From a checkpoint of a small text-conditioned image flow-matching model.
Model: 7.52M parameters, arch uvit, text encoder width 192, text encoder norm layernorm, text encoder activation star_relu, text encoder moe top_k, norm rmsnorm, activation gelu, moe soft, num experts 16, patch size [4, 4], layers 10, width 128.
Training: soap at rate 0.0019, 16600 steps, batches of 128.
Rows from block 3 of the text encoder of a small text-conditioned image flow-matching model, named by matrix and row number. Rows with one number within an expert belong to one neuron, the router's apart. Each number is 128 + 24 x the weight over its row's rms, rounded and kept within 0 to 255. All counts start at 0. Numbers have three digits each.
Before each expert's rows are labels from the 100 texts, of 14976, where the router gives the expert most weight on average: "tokens" is the input token at the peak. Only what is clearly more common there than usual is listed. The data: rendered rooms with furniture. In brackets: how many of the 100.
# router: router (text_encoder.blocks.3.mlp.router.weight, 8x192, trained with AdamW), inputs 0-63
# up: expert up (text_encoder.blocks.3.mlp.up, 8x48x192), inputs 0-63
# down: expert down (text_encoder.blocks.3.mlp.down, 8x192x48, transposed), outputs 0-63

# expert 4
tokens: "robot" (27); "barrel" (22); "grey" (14); "chair" (9)
router.4:102115132132132115119128135141129118142127125139142161120073146098131154110092107089125134107105164128189105141124113179131164095170121135133090143095157097114119168121169147142093112121118133
up.0:119144143116100156102129141138149138124117152132142125193114128109128190083133138115125131136136137164132139128112119077146099151123116126159169124077142083129155099080103134148126117116137123
down.0:131097146108171142136168133120131144123115130120131163142145135150149096143104094147105136099128117145148152123144142113107134141109167107157120103126087103172134121101113140130114152123144124
up.1:134169138130080171170108126103126154096122122120128137181171142122137204160112107107151134129171153135092117133101127108141098095117092139096079140137138153128133126139109137140165083131166146
down.1:121139142112137113136178096152136082151112172119124118134128140121117097153089139129127101105100144113146138120116110110130117121128154085102139171127115129132096064147088115131112136107149137
up.2:115108103073124085131093128193144141135172158088123130150133132148174120124103123105117140132108185143161125095130118087128121136176115152143115111087119093107132140152133111134156137099120118
down.2:150116109163169110147113145107141130090109090129121119102126195136122141120140115121148101115136128156130149149106125107092101121102128134156122143133136067117124128099119106145137156155087140
up.3:157143143123118139118141118085110090143161141101145184136114183134255116137147114130144114151125128096086123166134114144117131137142137079147121096156133080115120127120119141143108092112108126
down.3:110137099132101096126082116161117133159141099108110115152121078133119116117143123129111155118086141165151118123122095108119146079100097165082154122122137128157154124173142134109127111136139080
up.4:198141105098101091140148155138130150107122110112107119149123112145156109147109122172118133094097127136149144134115152096136105135085114120152147158133156161137149104127160156131115092139126103
down.4:068154163156128154142120148121125120094150158115170122120123153116089122110128133120157161132147128123154152119193120158142179101120176120079118123112168110140120145156123082124165089130100130
up.5:109135115104126152123121102147136122082081149091150126109161150118095118139135162142167121119080147166125126118130098135131128099146060121153092107167131135126117101138131171168124136143110131
down.5:104136143091172167161195150160143142146110092128126105101144106108136120155145135110108121127110144114116166127147138139118084133121159129144115107085114112123097111125094142089117170134088099
up.6:100136111135145102170121172098106122120091138151114139146137109124150156148104143114103086136127150064095120129127103115107139112131155119128148103115128112094154132126119110130144125168138142
down.6:171116153094138126115130124144081127073139113114129126147177116120135124133096132121096087095108148118108145112111139134089133139163105132168116100144142121145114098129083112104115101136106145
up.7:109119095148138147129132114116116166131115140118150140137134116077144122111130128105094165136121109125133142116154116108109141185128130128142102081128136124141159166130133127140151138158160101
down.7:158143137131162097097160176130165116104104096109117127141145169161120144112100091088138122106102117110115124119082104138097108173151163096135126164072120127138141126141122107163114153155093139
up.8:163123164133066122138169152101119099161116142101105138130108128122181101145159113101144106123107111123109091146146114154123110116140118078123172096096176116128155143168111120133108162109095117
down.8:134114120130129111143105129167131134100131141137088122180139124171165152158167173110117157169117150126123123139098104100135164108121142125101149140135125126139119137109119114112155130147153126
up.9:092140156092139129150142114121104109132096098113117133105094163143164152111153105181138153148146149178154157112104086099134138105121149100071150136137088098068123108118161133163153127137117145
down.9:178111080145121125137139137106111142149068151107103132141160047121133144155158143091085070132109097129140109124132147139181136131135133140139097131082120092152083142137092116131108120117154099
up.10:140072092155127142163128122140153132133121107117137108163131122126118106163151137139135143130114143191125099112093138087096122154128135130133170103150101109148132136097110124156165118133135158
down.10:123099099120169144103150136109144130130108117107121141113158123154140139097094112131118127124148122131097167140121124148101161093172117129157095108140110130067120092152125108122089142102143102
up.11:149144105150168106176137125121145151117123149131106131156095137107142131150173141141148115107073183128121142151142110089111120103129094127130118086119158092119113117138141153120143122119151151
down.11:119110147142143112137151147152126096126138106126134171142138150081161113079122101135110165161101130128111124149114157132136153151123152159122116182167090113123154156101106137168137142127142121
up.12:126124094116140152132127128198121108144141144171115153160145115110154137092137150126122180133139169124127128102121092128139114133119159159107102103124123140153133131116150138151138118136168161
down.12:121122155135117124149123121104143110088148105141137150159155133108165119115084106108106116133144132098132138151119173132117134137096107134098163191104113114099117131108129170130084167118109157
up.13:096132120164139106150109118122127119058090075126136127162128163157121135098133153105142148141146118117131131138099061086141184109111132125106101147103096138140158092105146137124162135161163107
down.13:159130141122110147147116144167096115172168154159134145145134087127150136166119110146133122089138135125119172099121177131095115139137164185138096143171171117102098156167099127088111124144107162
up.14:155097105124165143079147088141094126114128107136111106106111145123129102123115163143107064137100161151137185135121134140136110142156135138155072116135156137144117110131149115163110128147128163
down.14:088138117143143112098133101121149133113144138110124080215150112142115117127092125176140118137110096138135155133095102146111149097103119127121112145125138163141124093111148122122105097116129097
up.15:100107150074167112091157091107138147137163154116149146153166126138150152137216134123129117115089119132138144132082191097158110129168132125161165131090168144148129129142071108128146136113161121
down.15:122155112219103099118096123129119131104145108080133153134116143135127136126160098137081132175149127133128138095139100101142150128113104182093149144152107139140049136109130107115117139158144135
up.16:114095125118102110094087103172172139103115118137118160145129076093145095127118115081142121173146118190119114129121081147147081116140130159112137132107151126145108094153139128140100158107169080
down.16:153112133106106102134120124153096116118128120118119079106127140147094135134116124116158114125131164128157168098153159106094137108138097130145109135093135132091129113173105130105126115132169109
up.17:123125082149085140105113104149071109121151183103110136149120120143129111128154158169102093125158147156127162123113115104113130083089152171085093122129106167153151169139123123162133106167155132
down.17:122152172128138101098100098132171114116134145184104114122162152113099127138178111090138164108109172110126150124135167148115174128157119109153170119111111099153121089112098134124121124099090085
up.18:129105137122109111117118124207093100120162132085123165175145129093071160136153130108107136148155118129144105129132108096136140134116153147133112171111110114116164112113146153147131120143109102
down.18:173137119087126095095131084113104136100134113113108151061132123141138125126089120132182131139116168187125176116136097119156123152115118113147146139080116117109108150154113084168112150112110136
up.19:139140153110074150141098138127143149141164108114083104112157126123168122123177131133108096154133140147126114120088127124116125134130138108116122134122118107091169071145132098125139144122171073
down.19:128151132143159113117153122162112161100104123122161119122152131118152134169178089136111121132161107149110098089087116105131165114112134152120159186147134098134088150104131139139106183150125196
up.20:126149143110165135092140127170117101101158157124124123166093128109103090130146151111120095150108069121152112120114113100098117133130081145133147122154132144132115186094121123145130081114085118
down.20:139128114081145132142111137136132135121131147097136176132174159134129114152108113127096146137159092143101160127104056128137175150119126159184133093116103119117101087143123117126101124137093119
up.21:114122089103174087122096094118139152120107135158136160105143122133120130124133191146125133143157124120146149099115122098126160113166102133149096101149105155165142123125109140153114146175134142
down.21:109107163111109106114142123136113140080157166073114125124137153130140118109057116087118150086143135097141168139102125136095131113129143100119108112138151090106110117086100094159115120117171151
up.22:110106121083096145109129161164109052089124100133137107109102116117143121138140121108103138099139152179138128113151151143133131076150148121148141157054136101099130164144120057130073124137162141
down.22:114164154108130151125117101106086184104127098123109148136143143130053127116133094139104090103128113148156116118108136194117143132110127099150143081146120142106152106150081100146154167145112129

# expert 5
tokens: "blue" (48); "purple" (12); "trophy" (11); "grey" (10)
router.5:167103149116147128140166123134121077110128119142162090129141169136150169150133145123131109126106129122097134095112111146161125136139119141095101119189135110118149063138171055098145112140119105
up.0:122151114172101101119112100113125132054092119128130137125144116124155118165121171115122116111137107136153122100121120135140112159181136138123103107166126121130110186123153113165118136094171117
down.0:136111086137165125113109154122123087130104166119160095103119115153092121144080094120160153149163140125090149171158092181145087132075110092149140143117173129139134142112119106121125135143151145
up.1:106096133140110125131150116161101164136085119111112115113170135136164106121103071160130103119153122119144153094135098071146153162138124105097142138136136118163117110121117114098119106133115115
down.1:114133080118151121154151128097120125164152122138139135124143193115148163113090149119101114149120139130121121053113108156132129097142148146193101143117140125136151100119135141151114126128134148
up.2:130130086105169128101117075130132150141132142133127090088151120099171130058179168132114140120151142113154155086121125152101140120150141133150105138090101171115097096104094161096124147144122135
down.2:136113131137085153141177139115111098126131163153116141123088150139123170193110135154123127136103162136082154120135162101145146125118149131122125112124137129111129158128177074164117114092121135
up.3:139135113145156108157102118116101117101144149116112169145156096148167119135147167131139119139172159121113120112092140148087099102127109116097139135100158118100143138124061128091113141118126104
down.3:137110171115080159089100138143154158124112122127104122126104145152115137128142104184127121134126129199138167154115082115145125138137128114149083173147140135117140102168195136140116146112105104
up.4:142158091138125135130135121093103108183137121117119146152105156156199131117169129136095136133162120081150111134173112145124104127087173161068132109142111118138128141113159136093145113170138178
down.4:139143111107129106124077135209135149114109141137131135123132121112151133147116120123157170102109144137140114085079152108174098147092089136118069099110134119130143114111105136195096127108155094
up.5:087121137131107139158120119141119101121119155124119130110151148103121074138136116132163158173144146129116152116193102098101175146115126148111114085133101160117134139132108127120133114117153155
down.5:153142117098102141165093203123139138143132143131132083142174120166130080095073157161114117088127107117141097176141154100138082163165112159167116149110087134145136133137140153115101167145121093
up.6:146113106144122096127131165165106143119115150125119170105162161138119124122182118130133121142180134096132093125098134136147137134094119132140094142115134135143106130103167125123131082129164164
down.6:105118141102121124125132072127102096150141103114152124117123132115239134141136160140114111094076126167107175088117102158105079075124108132113146154115112131119146098132115111161154111130112151
up.7:125113137102152123104127104155131152097124105139120106133134115137106134108155084102172114100146118168137102111151135144125114141148117118168101109131092107133134111155146114124137141112132132
down.7:084134111193113145180113116135132142175154170111113128088127141128087101093118136156079075137116116154149105142118144155118153150080121163153100130111117083160113143142125126111112104100110128
up.8:098110121103140125128183112141153109107088161127137140135148112146083132104128088101074106128130145156150100126153155093163140146127116112097110089178110112102144133113164145076135135147161102
down.8:129104113183117153147120136101097123054159120113152103115143072130127115144085174159099135138074075132119109136143093145168143104130165136131156143068122144147140128125101148143130121135141174
up.9:133135117099117123104114109137142142132143114122128134148138156109094135149085125118132087132117104152123119127120172119108130116130125147137117099128093088121104110118079133140127115139151112
down.9:169112129122141104134096129111107096116134160153153111141122121148117097118116114119155118148165106100115127119175133131104104132131124114140127145106171131096112121132122142094146132094135115
up.10:113151145144108141113133120151133107119130169104162109136136078112094175123128114106136143154124107119119126095111088112158158117138063142101144119097144104123113121129127151073070120097110123
down.10:157145082120115101149179162109103138142088154086144109142136121169102121064116116134147087152148128153140099140114148114130140113105138145158087164127124131140143097135100126129144104151123138
up.11:126155136150137094135112161108092139144127168123125089111132130129091186125163099150118129117168110105153114104098125078170138112095120140120167142107133098124095135159095128120135132091113133
down.11:115147087151120076159154120129141148154123130166115133109149104197138133144123104142162117153128103124134076100172137104136166139144152142137115124102128115164097119119154137169092129120119152
up.12:073091107125100097126128157113118124139153123127094133100083133125097125099146136130153142120154104128119130129208090118102172102093163154136120111120118133132130141135147147112085085064115112
down.12:128122121119181109116108070119146140105110106099140126126118101150116080108119112131132120158114145085134130128122132163183109124185144098120131162142140105078165096168141151132152157163118085
up.13:157141153140108141121140137137159115123126144104121147130129170118084103068132152123147132164129136128133114153115101148146114133093103117153136122152109148114109106129143145123113114114185155
down.13:111129135144162118159128142106145147179121153145122142161097123166094128144097114091095134131142124149112115130171127117134105123128142185195136115080136129136146125037114180107134099153153105
up.14:139160097158104098127121055162122125099125105167133117117035118117149093087217099143153117120108138150143122126114176140145139131136087139111118136135128117119129085114164119150155083124136126
down.14:124126177124117155092174138136139136171102133129148119098162127128165147127134134123131108136137109105135153135142123134067082126107131082147173144077087129161172135116100108133130114158088112
up.15:126144115106103187147114148127063110103116137108129139161192110123169158157158109156097118133124124170128106114131091138136142165136109153151133124092135152146119087116118129174098124090129113
down.15:124116078112139148096144115163116130131099156139106132121151142114163108109098128122172153109148178101124108146129166136141132162123119111116096124163120155096121102096136120175146155104115128
up.16:094158133114146142143089145167113121124122148076185164160129128123144118137155091152124151114080064173127133102182128110146155098134125127174188096118067136106144153121117149088127156118114107
down.16:140118120099136149097137148121145146136086135111098134108131059112143160118079134080116131134104111144097131149141160135125134161150102109156094104106130134164116090127133145139084146122138104
up.17:118075121096163131162143148174150117094142148087100176145165117137122145134166131092128098108084105163127103157129116133111142078136068149102071132123117112130140143146129144150078128139144134
down.17:097108075124163095115114130139188129150128113146127106127139131128129164117140111133120144165177087089125101110135120153155094113084127127114122158085128092104138123139135118138128130106100130
up.18:162058116129137113137129105141121112123116128135138146182137109151150140111127109120137128167104121195132133130124111141156087170172170140126110137136111142141149147160185137125105133133104099
down.18:121139106134110081093136115141117128147114123093147153097107129112153142148113155121127105094122066093150091138116164163118146097117153136165134114104118139100066137157068123156142128131169130
up.19:108144119151146099131128119125095109155149118131145125161164128146105113114102140131151135108157184122164080131129161106130124110150109161138113125125154119145119106134144139091129121144116150
down.19:163117138121139095111121137149095107089174129119170100131144098148104150183098115143130157137101139077163112130154151116163116142080119119119129096115104123093141089128073157120108099119136136
up.20:171150119120117108121106179123089119114092126085115152122131151073110113094136140112110121110122139132113158129090105139109132143130180145112163150134092117131152160121115113138136141140119125
down.20:129186062131146112138107102168142126134132156130125120148161089153124159138109107117146090169134126173133106130134153112162107110176129082147093128155152126131142136143118098185088111135166152
up.21:103108141082099117146149150120118157155093120105148101153135139172094140104143155164106128160132136156131154142174094109148143149170067110118118086135115113150113114101088176127129138123160097
down.21:124157102129162109152134133133094141147088089096134159131098168099134126120087103123097146118102117141129144133180157129162164122117116107159163119104134164116146187103136156145083164111114147
up.22:115136102139083155121118121180130171134164112124099180146139131115105137112122129141118103152121127176129108119142117133094112107121142120090139086121105130136140108168110067178131142176081119
down.22:148108104143132118083163159157138089117113121135121147140136140170124213129112169154109079168118106147136106089146113138127145129133121119140130132115114130164125173108119118090077101102120113

# expert 3
tokens: "ladder" (63); "window" (22); "trophy" (12)
router.3:168109136120128093127122108125118094101101125153122103120177127119109167131117147163100156140147130119076104081126092089147102149109132144098124128178117137149144106168124094096138120138121098
up.0:114137099122095117124062078130107112093140160203149130168137133120097111150114121110145131132167179100145104120150099137101139119178154144156155114100145159146086116150122125184131110088122111
down.0:105125137133113181129128108096154168102111108090132100162096121125178153149101126163096122144075101138089169090126137117081132104106128123147143093105095113104098152145108156127134093159148114
up.1:106103110094113087174085136103127168096148168113122123172152161113141180184116124148102133150138160147119161142101091121131142096108116123129119103118152141116146135126104107188168115131094114
down.1:130125105116124142112133114100111139131107113108120160123118148143125096142174155143104108146138097152078101116137138084167103107110098127109170069136138088116106122145175148091126131133180111
up.2:121137136133127151109128109119154149092075102107113132143183115192125138126106087167099159135107119132111127097125106106118138147110168125156071178151112121144117109091152120121159111168122109
down.2:163129112157138100113119157120158137095141137177128121117102154130127125115148163138124068143156170104151115122104162110116095149112137127119150114163148080136158143145133124177121155138122139
up.3:124135113157121068112104158101126142121153099131152098150121123145092152177128163106105166093106168148126175127162121127121113122152115085125104139132128122151105138115134141165130097163102169
down.3:123111126114153169149166132133111147142135133134137138129073138111140133112121082135163123145157139118166100101127118086165100146117115095147100133142129100119128090138168140132098110122122123
up.4:130146147153150116127104101113100119124116168123095141130153120118183124166170151170141124143115129118114122127152074084137070112062122164169113102112130109120155114114111130153109091160148097
down.4:131159154121125148134105114132170139128174111164114127109148101117139160104125133097142084117117150161118093119128188157091161144155151132164196149140116107100168125185123149114103106150124184
up.5:113137124145135152100088113111113103102155155137141159108186107115110155147115160087138114087089145133128142134127120165139102154101142102173141068149144102118130143147098108147141145112135108
down.5:127116144149139105150157111121142143126117112198127085146128146099118147147100111136103160178188100124124160123134178127116150092110138140110097180108115152114134103095085129172110103099103130
up.6:092123088097128133131104143131085138113122101151131098142125116141113124131105114123140160124116130131149121103131107130085103159138110135087081139130155128141129115115082139090122083125122123
down.6:144117159140141103133125143129163157111133129114141090155139089129166081160103121134154140135168098101111179122095131160189109116111132167133142132142111124121164108136149171136166116124121146
up.7:122136157125185154116120151142106132169151125130121155115149103142182150090098138083110130086120145153111132142121113151110114084117081195130125158144177096127143162132119144168086181163094128
down.7:109100126139132152124142138137149184106129150122167127134149134114156133157169096109103095142086106117141122115159148149087106104143138085129092162107122112151124149143120132172096135130182100
up.8:106108074133156155155097166135144144111129167123107120152160108117132141085138112097170135129124159196140138117136093153186140107141144105138117115121150137131097143141125155171115133155145117
down.8:123124119141161110095165114169126087139150120116115107134152107113101078123109139148095106117104162102090117109124111143091133153119135089098112134166085072102119141080117137159149098072138126
up.9:164125142187168127135085168151093139114124156078112145113143105113151110122129105132149122099147186117140155129156111146139105131151140154144168145139102132119114111114105113128126114115140138
down.9:150133104178132095159166096108159126119174144122106176113128124157151180125140144135148140153097123142136170142106147127099214173124147121111111144131149119096163154095156142150087102128134128
up.10:177084145131135106154108122142157106130141125129117165135118120129157151132087148117146141113090158110097139109107134117129149140153162174140156128111126118134157150134165109119108149159122150
down.10:130162119076083121112154153115134109139108114145128124096115158104142134111155132116167116157106151115131135136188142130075149101101148142104091162161112109106130113103145160154116137111123124
up.11:126140113135150137131181160105156111137122138131120142122131110135141147100127128150153114154116151131101141144146124148121168129152177103139168130129144135138148152115130147158139123105128092
down.11:116125144145052143143138132133101157111141163152122152137146141122131073146148163096131119105087146135144099098124125069144095174137099156131136139121134096152154152098173143149129138165148124
up.12:151081120123131116101119156165144161151142127125109173148126124133112123082150119131140113118138128122164138149142095081114110149135124128148136150131142105162130161116139109171094143130104099
down.12:079155117140108151170132123117091110131087149099150096118118109123133100134108144127105133150105113152116131160122140168125124162112092145100122110151129153099111114161119143145105119125123120
up.13:113106132172120141100140147149097141134143119122150126129187160099103148098117132114123117177138130084145152116105128167140118142159120144113151170087076106123172099118140138132133141155127144
down.13:138115103099131152116116114155161107135120142134109148134148118171171130169136066135110098094144151109156171127125157146155121141149109132142098127134147100085129128126123184102148126131166132
up.14:126143146146063091130134148134123105122133159098124137160131139123078115090158135150072098128161124141154101130155158121107151113143160135157160118145119119128127092099119160094145146091146113
down.14:166126099140147168059100124116124149155145141141153128084120152135142127080132141155152128103141126138155141134123188146137108145153143134119108120128099124096121109114095167142109157132147114
up.15:181165090147123161158128112129129117089121149134139161163122111150145093085083136117155163130179153130124117124078134108122151103175104125120095106102111140118099131109099128120115141137107146
down.15:089172169130163074129117119140133142119145124124117107117104141140166103114130122122100106100117110125136138134129130141163095088124141130127137111131140129144132108122121182167116133110173133
up.16:119156096104104117120131107120095144108123131137138128104127104117140124146127165154120103104118137160123155144134159156124111155100125093116177139088149110122117091121135108086107116091102096
down.16:117136160136131179109086158106154091183084128110113138158109124140143123133130159158114142112152103124119116090093106143144105113114116171153125124152132117127132092121148126127114158161108117
up.17:141116100143103153139101149128125120126125128164124139123117119113130135206134142167110139146167094090126118154143147179120133074146122108125169150117118091135172095142140100061174154124122138
down.17:136112166155149063126145116111113160133108143123135109114142145122142105140134089141150148142135156099134125128119114077091099145137117111119091128154131110114130151136106170109115152136155134
up.18:140151143127103125130107162156100147130162152143097166148173122138154118131138092157110092113142137146127140131122118138129171158126117130107069080107153093159152132125134134095165111180154148
down.18:094142106104103142175106134116156170106141130122134086132137096169135135144116122153123135149121133160113164124068151103103106107119153095121175147087118121109130135092132121172129128105154107
up.19:147130125121121114173120096123113119123155193143115164141109150094185129125087124145091137100125130122102143141124104100121122145147133163125134180107135120165119106094112137129141111160159145
down.19:120114148154160147122132145156137134082110172141149098086074130141133167150151134155089130136123156124177125055138100135161112117100157112108110150110157157132123140145125171143134135132104135
up.20:146096100138140098128107129165116126156100142146156119164129114104159135122115166116158121132120149148159122104149156124091115134138137120126126107156122078117122125137120138075102146137118118
down.20:131115118123119148162118126133098075136106102146107109112133138124182152143125134152116157143133117116114120129140131127123115129131132110156160120114144151117130148151090131143185144128129151
up.21:135162123097057094073138147129156121109113135121138152129148084132149151085128131138129117140096170138149147112129188138122139137107123116133134107144102113113157085104113156114140095119110134
down.21:085125127147144150163114152127131143118118144154167116140156155107096114152112116116150161100121116154124101108140058144184109118162142129107181137083098117111123133157136188116134106160097135
up.22:108107160143106097105118186138116124090151140146105084154135109131152143120122151138127132158189110119136158122119111136144164098131165092102154146129115124119119149111124147098129165148081122
down.22:110174095128116126128146124154091164149155125133155127127131127105148129128132125119137109092129156118158169077120121100121151150150081151153083130138139149110138102122135148127158093128165095

# expert 6
tokens: "blue" (100)
router.6:116106128119137186138118164128097108111117131097154150153132148171137107100108124079175081141108105119154149093112153153140097129154152127127110126124120082116171156132143126136140104166136101
up.0:140107141136140124161097127118162106110115128124105125153117122121108088144152162141112139138157122125143147150141145156154167206110093101115138153084093134146163123157131122162111098153125119
down.0:141139131118134148131139116130124107162123117082095148087139130133170159154107094089128133125150120145136168112069091066116103109143142176127094130121130141150146186099126166102144177115152095
up.1:117150163103138128097137145129112174133134139119141166155100132156154143114114100095144095091098158173121118120132105098148114110127087123112149138147097109154126088100099139169113142126152090
down.1:076125129147070114177147080153121152120135123133123097176133110098111145131088107161129097147082090141159109110126093133093151153114107100122110180100141121144108172137148134114096073122139133
up.2:150090137112139119130126164115147129126118097122121132133121110092162064214100136129118139148126120121147073099142161083101122142111139098134115088121122094095116093117146154136068130121101115
down.2:080131104121153151141140157123134133171128177132120146108128147123104168120078127086117133138132114127141131116098075124105102125123105158151102096129085123111071080142147166138162121089135103
up.3:105144150138153158143146114098130178098155120123123136153127142147144150127112147116136099112117166169165118159142189137121132136077110098140168146133155142131129109127113143086128109117141104
down.3:073158120158142099130128124116131115159121127141115099176109111146143086102160137105111138090133120121093119133149128139117097108172152154158116125138151107164093164144173161136148162132153165
up.4:107123114096089148126101112100066142125156110130111130144083108148232112102155127125138132163108132091144158122096108101140128152128102135093132142140136113159099145161093136079127140160127140
down.4:153112155137099122144170126163129167180117151119133135183157170103095138103160092135125122140164139124099114102157129132161151113145120125144110132158134152122129093120146092094118130140106109
up.5:106134112136100144144171125141153102114143155118136108136122118127114119117122128129134146160151191161119145125135120134127156170139127110105107092116094116144177119176154145179126138133114115
down.5:102163127130134058096091139161137171092150113139132084152117132103139169146135122149110154097155096146103142112129101095139103149113110101139143117119117112192121122135125123132135103146116141
up.6:084130097096105138114077144170124145115130145125113132103119107151148138140159155141118141137193171139098136129160047098081138150111153095155135142182118135091128114094089096104110129131128094
down.6:157102122125173117130118137175111115172124107142101100150139146115131134111091109151142114115113126140107115113112186110115127138164109113193119103069100097097110150134108116157133109124106128
up.7:106125102154157093105156118100146145136139126146134151112109119138130187141108130074159094160157125136126121140151161111107103146114141125101108129097136126133153123107131079054163121109136130
down.7:122141124123161155138093134153127066151151140150145141103117129129157093165145072121138120097128152158105139156154130142144152141194119130113113143180089140136089151163162132171106105169140134
up.8:112085133161146182139114114100096091121143157134139121116147126101125137141151122110113161142142128134144102094121117107152122162126143116062166111061135119172166122123152110172140116122130114
down.8:167123146156098136149050136129131128086131178141072106129111138141122107172138103137104100120147095173134102163139126119081110171125141137118115147136099157139119132159143134118120156121122118
up.9:082178114150112131134114116094134116174133151101114094110103130138087128133144152147133156150164100153134136140131140150093100100115099084141093133145159133128153141176120136129205097158118122
down.9:151125130114116127116116106145106104140095118143083130142127115116137169137151108079132129099171151112118107110126146108153138118124125156113102148141094159106152121124103113118086102143130108
up.10:117098157170155115149150110142142140119145127174130130166133084126171140136110119127129127112122149127106112144140138104111105126157140126173090076104180106121144089155114101137187144143071131
down.10:156114125092132125154110122128100101163132089099160136116110150094148112135141101136106124131132133104158118092121158146149176146111127118131142132134149155151162125081156126168149162158148128
up.11:133090099139164140104119147139124148120156114134141107139154133157183131128129120122130098122081131131089116159134104110112148146106115130131156121150132091131156121113150075070194142140134142
down.11:161148154126135119125148143142109131102140112155120160154122099130117047109095095112104146156110123113123167161130164191108109134126121120147109146126145113110127161133126139073111136150166113
up.12:091164157126131134145094142127140151156098175118116107135116139154094101125174139080125130138101134144110109114147097148159116135166112101098131167122110078102146142100122156124138135165131146
down.12:180119157102133110138084136112149155140111126150131149154078086135168147144086133133144135115119097095119130098158132114167146155080133107115113165155159127145087113139144087142095111135123114
up.13:097172082172186161177086161133110139138101129153125061145128182136138141117157108147116086104111100094110127111154152131106121133131156083153107118156142120125130113128116126145095122083101109
down.13:119128173133166180125154122168140148142150136099131112138072095106147118129112108112106116159154180138130140150134111114086130134157153141125133146134119161117167143141094122144144127127077135
up.14:120115150155115125150126108141121149133097075125132141140134114129137128139142080161149101131171127208099119166153092137085151135104161110116147120104112154129139126100095091128131107069122142
down.14:095110130167200113158101088150162140141177153142095124081068125129132132114111096174147126158095138138127123098162144107121100137148127161130109139105118159131135180135184144117106144114108088
up.15:091122104109125182153095115081130123125117151115138150145165151124142113128139145119090132138167127136117101125080081108167132118111082092117078167088173092146098130129138126202111123109114132
down.15:096107141145132128144126137120175142125142118137093135126101135136158138147126091107122131123161110154145109137129154111119068135149107100120118078119127145167127113122142102148079119089127128
up.16:118159161129140098107175185123110114075123157117128160140137106110136130123107133096062065135167147130125137150102102156096125117101145136077148129085101167160100131132116124107112136097138130
down.16:111118116166114177103130140121093142137128113094146098150057123131149133142108140157128169143143077188138143113167122126108104119151101100130118145125123094090141151141157141150137160130140144
up.17:138114100116152148142132121172115161150133124097171130126115103104176133129123122135124174110131163184091128150127111130092147150123138147106138162099151110148144130156092101182094135139156143
down.17:101128148110090126165105151120138101126156124124090082148122141156144128146081146134099077149135134117129142141162174158138156126126127146169126102078086056124161142155130118104104100158110084
up.18:108093124109113111151124140134107156126141144123202121140126109139119066146121121097125110142144117106128135117169125119163132157108105125177088114110122115149146174124110143148085145105111098
down.18:144113144188093104135138141132096155126088139128108122137133151081114153150128084140092120150084109147117121135106108091111118100115106125166133092123107100124129100087127135165137098130136107
up.19:131124158125144089115095079135129157146101140132106142128109111111126152102138066127116117124097130133083144118089147114128107115137147130150132175132082116175120138114121137118160110131102123
down.19:084143127120142141116118113102102122148125120143130129134133064119125120128101149110135134135130185124084167158169135091117144186120140142156113132141119135095160134137146125159096126152109151
up.20:109166143155195118136117095112137141191136099163129158125127141147071125124088128118174132143169122129126132096110111119154131170129139125121119129095086070165120107141116138135127102131115122
down.20:148118084113140156168121159098137114109078129103121111155143118111165105121094086169121158119115113106171155137128137093157149112141091116140138142200114152152136124119168099112133090123099139
up.21:139110106151113159157140069146134140132131130116090142128121079122152160142117135135082129155144147111112146101120112066148136112066150117127158120071141121070131075107112115149085151167154113
down.21:115146140147136171134155120117102130153143143085114123114164146110129132148084134157114146114139123168125084163144128126145152126138107113101126090177135106125164143167094104136106110127106147
up.22:109161128127177160151127128113141123092108110147101145169146135132146088130117148094062125112147170187110137103125097105115136165122116103138128146124112122181136134185128155141141135106145144
down.22:136136159167116162123152154129103156094127162139124119172121100127164113080094107153123119121075112163176118154136095113118138120141125150121110113118068144165123138122144131080207123130108146